config.toml
model = "self-supervised audio encoder (BEST-RQ)"
dataset = "single notes of 20 synthesised instruments"
input = "log_mel"
win_length = 512
codebook_size = 1024
arch = "quartznet"
norm = "batchnorm"
stem = "single"
residual_init = "scaled_by_depth"
muon_scale = "match_rms_adamw"
momentum = 0.95
adamw_lr_other_params = 0.0018
grad_clip = 3.0
steps = 10700
Rows from block 3 of a small self-supervised audio encoder (BEST-RQ), named by matrix and row number. Rows with one number belong to one channel. Each number is 128 + 32 x the weight over its row's rms, rounded and kept within 0 to 255. All counts start at 0. Numbers have three digits each. After the name is the row's rms in percent of the matrix's.
After each channel's rows are labels from the 100 clips, of 14848, where the channel reaches its highest value: "strongest on" is what is common among them; "loudest" is the band of the loudest frequency at the time of the peak. Only what is clearly more common there than usual is listed. The data: single notes of 20 synthesised instruments.
# convs1: first pointwise conv (model.blocks.3.convs.1.weight, 192x192x1), inputs 0-191
# convs3: second pointwise conv (model.blocks.3.convs.3.weight, 192x192x1, transposed), outputs 0-191

convs1.24 103:120132141114179060173092134132096114122119139139121120144134118145124134134117199130126152074166077139160127104155111093059130106149152107138033090115108132087183097109196129203153104136137097140097100130107088156190109118134126121174162157121141112099123094019136199143099120123125192115144088140207055170092125107184126065145124112134122144153154128157183107165153084115127143118121158137123079138125109050134166101167136120133093130105167105131123116108132145073093166119060188093126148110114083111079104143131100146131065098103144151110142142175180145093134117141129169118
convs3.24 104:128123093125155142039107127179151080141072117077138147111102182125117178187134122178085128082123127145115121075131158139119122119075082085138136077140145136128194143180173115150136181094077109090130053126134083057151161123115136160113111128095142070142120137054115158169119141210134118116149088090116107100174120150148124117135134107090040092119096122111122045157114066110098125086142120158077138165123102061115160143121142141150130152146138152107073107146114135136168158148046111120157060098150084127108136143104116106127108122113137080131102168089129113121076113164090137107
strongest on: octave 5; organ-like
loudest: 500 to 1000 Hz

convs1.169 096:086133070116161152141143136111053124162081144122119123092152104163109136139190112144089181148181145093100153135123152176157072127109122126092129105084155133184174171139167081120105154162131120070108091120155158136072131152130122119148093143063124162076165152128109124115141158123125118170092145165177122148133068095114090143195153170092148152145135080122121139027133154104092110112111145136130088184119155097123145128075132109110172161138120168143121142122177145128166151051092150074142114133163087138145111165113077152100150158202152153145116165108117075175094153063208115084
convs3.169 094:171184161151123109091086133114115143173098153175062130170179092215153148124120203090087109158141128103121111120125179087150158088177106111140158093157102141183077082119164130082128103179161125158099186163108131103136094115135138118125097142148134097166089118123101099111132127190067114140119161128107130091123181181074114110054162140118101063112083147104180146183100139129165091131175094097123136089164084171169149155094109148162146115110091104123147102133119163078130080173155102109147161111146122142164143145158123172153182093131137114110104128098115058113178141069174162123
strongest on: octave 5; G#; note: G#5
loudest: 500 to 1000 Hz

convs1.185 104:106161105125134118117122128045046138077112104137148107201125142081110079126101117178184114161123085159127083100130121109129179172114108179129107112189078125100063107115106129098099154137094099130165184087099128107146149128122162122164112086116092195070142158017160140142127140110055152146148141092126112145164184153107139105126142124091145125138118094162157122067135094092114107097098118154110132146144148125109159098124153112037107122165134154125129157154154134155131125170062131118151144209080129148115095081125124157160166123202123103134148148142100106090048105160117120116
convs3.185 099:151100136103165180071147078147152108105068142158108134162141094147087135127150168111128115081164102123103150116096115141116104039164122085120142174092106127155133096152130042173140126146176103162071103127130200143125076129143106122136084124189107104147147115150109102166138118153059162157102126136186093163108125101160121124168149145086192114140130106132177161111050094118125077075080120113099149095110095082117154133107115135136137151041141162100106108043146098134196082145072098080107153100115138143101149159134054135150101108130108150119116179123148118161087122087144098096
strongest on: octave 5; square lead
loudest: 500 to 1000 Hz

convs1.183 097:134108132109096121109128125134101149150172137109086094109114147170146209200091126097104068151170150132183136133065098123158136119079101128125156096091082133092160110127109196118111131140116145120134066077113139146122122140144124120097131100099112065132106065120075152185121137055145086089122106078136137117128170082152110141172145153067110154114118122109139133158107144118109100151045141185087119157171121088115127103094179131137129131102109104106110164099137087126125122100121112158114095094095156067109131139185125113168138135114098143095148180136137062112178136115120131255
convs3.183 098:128114095161171083122105119119117126125161080103089155157109137147155143087121086135139154101164097125119139144061132173190126096082058134108111146132162141159166126122153140149136107098117151161144163142109044168135105115088180122104107141143122101107138118135173073118153186088146174161191120111184159079048131125156081080077123144190147134157133128160136171144135110138166137101216139097121101096172151123141148198151130128107175149142137090116157100122171149140184175114136122108128114176118095174187194099152114209148089127108081141129136144184105145140136149100139065202
strongest on: decaying tone; F
loudest: 500 to 1000 Hz

convs1.85 099:140084116184121148141123099132099085111097102160112089199167116132205112120156180106103128108118120106090082133135152168126134197139125086131114136134172183147149115173174137111131112146014103211117114078163142096175157119192193146140131109138140140123144160142089096110112210170131163119100121083127121189083102145151129209161100144120115109148134095113101162122204097101108127100133081121089094134169140111174163111107132101130164120116100122166220121125132127149115087122134139058053121109093099108072116112128075104112157122088127116119137106104113142093152105144093133128
convs3.85 101:117169139172094159139132155107157130106135123111115159060178104150176072094190159156164088173107125081159113143110169109098124154112102175154094076128108142174136175099092138140099091168127128115127127128100081151154128107130182133110126112136113167151179078123113114137137122149104123067105117125058107111122064165147119122104108122122108169160092095142164154069125112072116042099160135051100089164122143137172153141119113188143128162084182144146136124160180172128135140087151132112186127095116129124135160144111081179134080128144145153109057092223159147135170222109136090139
strongest on: decaying tone; marimba-like; bell-like
loudest: 1000 to 2000 Hz

convs1.147 103:132113143166087127130151102106122152075172132128112159210199085185149095187151131163105108114111114112132112085177103119158110113141136111133092096181174132199126111174063178123127106105132144067117140106120126201117166137113140113099136099113162158152114157097141150132144113122115148119083226128140145099117143139135140102128158116091162167135156165105137084164150126117114176097097208075092119114146163086127131123104137116118161076107242066139107108132113044152112107135108132174136145079150094151098137122124077148095153066090174173150056157127153131109175109119122125119
convs3.147 100:096146109128197057144135105141157125120107146198175087191133137110190172129087089166172076121130126084111153088114091188104104130150077136139236175105115129170135101149177068127122145137116154165163090172139173134118100092128156155109122058107134137123072192165125116160097087103109124107114240145152112151105108125144114081116129129136143152103142126122155116121140127148133110127136104143122155086151143088146160067148089144122077123112161160201079130079119177144100162126163103160157134124051125091135089113131102155135149119091175130099125138121067119140141196106125127150
strongest on: octave 5
loudest: 500 to 1000 Hz

convs1.107 098:138120097157170132171102092115113104119153115105159178142185141136113179156175117092139159087165138133126087104177117128117129130138128152143097150157143118153152122136127161100122139090138152139155171135131083103113063105168104128114143081110151156097103118101153080145134165127122112154070114100204164170058115163120141178037077127124075128157133119036136130065153124082060125152210140091155146125168204149140053119128139120118103114084115118157123131077178090095104136125141156190104078156110156098105104107128113124097133153093107161149219105072158100083121104187125124125
convs3.107 105:144144147099137147118114073136099160175163103148157114156142093114084157135131081153143144063098121132091102087035154122113148115091100122115130065152162154125162151146113138138155129199072129109107207078088195139084073083180128105106146109183156154077133112095135086131098174102093124117154104139139136134157149131143101087090137127145088082140101105098202183123168124071105093110115085163108170103109133116106142090148123116113117092151099085145117153132100084151144172070126125068149140101175090077128109086095142105120117137056104111069134135202133142093194111159105104080
strongest on: decaying tone; octave 6; C
loudest: 1000 to 2000 Hz

convs1.59 099:113135180111138119101121165100116071091096109101144145179150082163125147086179093080131150153144120142144134157108126152089172140113139153120073150187067146136137126167154147113132116079060155114110125064134144125084113090138138116100131178140116138117111128143170143151117131074200120194139099144110121175122088148131107136106091134156123133128114142089103129126151162167030170094120145108178071135131192170154086128059145121135112067163097138083127134125155133103104117178157035040096106145083179040126142082174085146120135097167150155095129144162137145082144159132105125145
convs3.59 095:158149081112141098095086147104125114187149031104122101096142148123138147140099112160155126144089184142098127173184096122156075072204152087172143101125107132103167170110147165117148063147182155125126124110121122124106188170152117139193143124155081112108046116050137138136158116122162161083102147141099174128178127081150113133112109128155139149132163096070136141178097092080160123143170128119149141154124120183118091131126159149119161079186107149096146123056166128121094151107117152126092108119133178133122120124108185068187143065109115149149124168087192078118150098112169141168
strongest on: octave 5; mains hum; F
loudest: 500 to 1000 Hz

convs1.37 109:167151148160107176188095162164097146108122117095110120126166116163104100153081155111144108165079106141107142128111121127076142126094120154215101129157166125160138113081128117148089134091137119118162060115090112088108098103227151083144074098135107113103127124145148077168188102223175123116088129127126165178097079110099134137072109124105094159148102142131127134135143124137145101091120163127082098174180116108096125102150141070218092080091138136116099126197135095147152083134150142141144177121085133130088114100128082040185055107118149149171127124138152108101107156089117114113
convs3.37 104:113131098155127154168121152179149073101129104126151082129055145119187097144113131106090171126101222173162123149129110160129178177129176076118121081087117156088131108131159094138070127153136109104164149142091110170107175153085118148107118069115136129087142089184055136109168099223119150129208121133185155066054158130129136095121127170151193129098114115106131178094130133106150074135066108146077135103163095079140090093147099127142125152170151192131121138120103140143127118109123115200127129086115153174111125112132120107113115116116123116142152167134078139170072077124100127099
strongest on: octave 5; mains hum; square lead
loudest: 500 to 1000 Hz

convs1.60 083:139096135072179137138158138056157132124177160145173120158152178157059152126142137073159108118151196062126116124163130132128151156165107127139136130164143075122106114107111070155161205146193146110140158120102131121028135121125059136149131163167111174147110157069134157117106059163165158095115066137097136149118144158144165115086155178131163103180185106127143152132135082106150142139193132163145154150132142079178166108092163144144103134101136080136143149136103143152152132087092125076155126102068134186124138135174172110124163186089109124113167108131128154111118084161160063161
convs3.60 089:095129156224164092184153177177167149112087130165115062159119110185104092080104140167084159144185109082129166104126102168098161141074120168107148164123118120138103111115152140130155086172136163116116111115055119111136080131204145099156175118149110142098150084154126115150115152111105132111118116062089152168094147159133165159099117127116104181111138118178118145148070180139099108131159092116132145174139111172156156172125155093165140124146124140181133154105154113175114152153170160103091100084116134173066088122145130107038121117154131185123100173143101189162180174150145133076
strongest on: octave 5; clipping; text has "clipped"; D
loudest: 500 to 1000 Hz

convs1.87 103:143173166097127145132142158155098072162127145099128152134120129171121157166110161164130118103151136068125127166106125169141123169152189143096120115166173108081137253158126034107090144196061060167082156123134123107122121101133135150070171123122116128155177112144108182060058107074122098113137158127113133161146092128099132114099120090101143061147126136125120187112195161102123154152160176114138116085175124114098148145099117156126144109118077153079158123081107119150097153135131148111059129133153113138110135144123149208069100131113168107116117142131174155151050146115141121108
convs3.87 092:138082155133089066142132167145133109137131084102125094081141185154150107120099125107104110113197176092136129129144145162137127110097155161139088067177091169099171089137113138117141069155137141179142104112093140166104107132123132147113110105131078154124172150134163187168161195142123129116077168132154085132122107113163073119124185114085118139125141157097126112128121069064124083190093100149132160142169120120128119098136161125189131128140099160114074079127130078132089089129115087127120134203099110150057080072107162166084067065124082113112158129140184187137209106153082080117
strongest on: decaying tone; bell-like
loudest: 500 to 1000 Hz

convs1.64 097:130138177127108135095096170182122139191119109140107121183195122135131125091154092117119041101128105161187105132141131096141183137113092094124106090136118138060062123148077174168123146138121170077156128171138112169092099080142136121117161091189130148127197141124138155151105124112123066133167187133115145136153080090157143111103087104114080140160108101114121163177114164129142147134168169143134152136135117103198092065131116127128152155096089093131115102161148145097116121128096176146122200120182125154100120128034107157081141159197123182135168201119187096136097142111154170149
convs3.64 092:098112207125146098155108183105137142174090159184136076146116097188117116155130130105196110153154160126135137141083073114178180121156096139182122150160120130158152119181121157058154111070197157157155196118115130147092110120118093150097083112146136144108117121124125191066112151197119140106120125123132170133111185070170102113111145150145125150169171121097096139128056109113124156150185171178121107100096129180085173149118124165131159068121133126169107161117119106135121156158153153139104125167158113158073089104209120098178114153105099118114101114140166187115148114183132196120
strongest on: decaying tone; vibraphone-like
loudest: 500 to 1000 Hz

convs1.14 105:150128218109177105154115125110089120108126113124104110191211133049109097165149087116183005118121113080113182125182125090124161129110212106126104107115120118153165113153155120139219146131200114106168097132130112108141140149125174148166099137183153177119080135125094140115138121154089131099118127160123153152141168143120058140092125105149128143124128139119116061121149101133102105107099144160161076079149111081100094105154108167090143097125079079137114072118103106105151127096134213096116121098125150107151153151146096158091154149078164156150098140129149114098121101106155157172
convs3.14 100:135151067115116101179103103148094121140113161150077146165152157132113110112145198113106185109102082114183190137094139156108162124156121143203092170155131180158199125160154133182211125132147099141146209182122134098152170114126135152096147078164139120108109112099126105214097124123194101131087159106099173129150095114165170098079086102124144134089089108159147154180149135150136151141143142076105133095091205128130150147133107102118149081092124136149110150127153138197114108136117108105079133136097095113121094146087148147176118131176174118161118152155158188111115147091202074135
strongest on: decaying tone; octave 3
loudest: 500 to 1000 Hz

convs1.45 096:212147161124185131158115141078090160136114130111206137112078135191120140150149092126117118142116145139110109084105145143106151059135067166119120133145137101139138133098138134119149100121164107111140109112118145170115188078156082117132094109124127128095140068115147137179086120128142098078144080082103146134120167102185157109151088127097176156123211175071146156089129086099097153097074115176105096137099146087114160125112101150174109146181133112104207018142136172154165146196084132157121096175117142123126120135093143110183103122138129105154086093088072123144099141056116111153
convs3.45 097:141156150168154147135127090097104109131117115161149074105126104165129084126098089164088083184154098179091100109098108193184144060163182100162157076121129137057101126127164105149149116076150108096097134168062191136139111174109144145099091180153110123107151110104175097134227153165116171120148118088182128100071119152137158102116123111104133170139162100166094111168085181145143147146179142147156113212111078121090137137149095162132078102133131116143153112104101106142115145123113140157101080139129143162203146110142140111092136178121120141121084159150134079083168113205111176112
strongest on: octave 5; square lead
loudest: 500 to 1000 Hz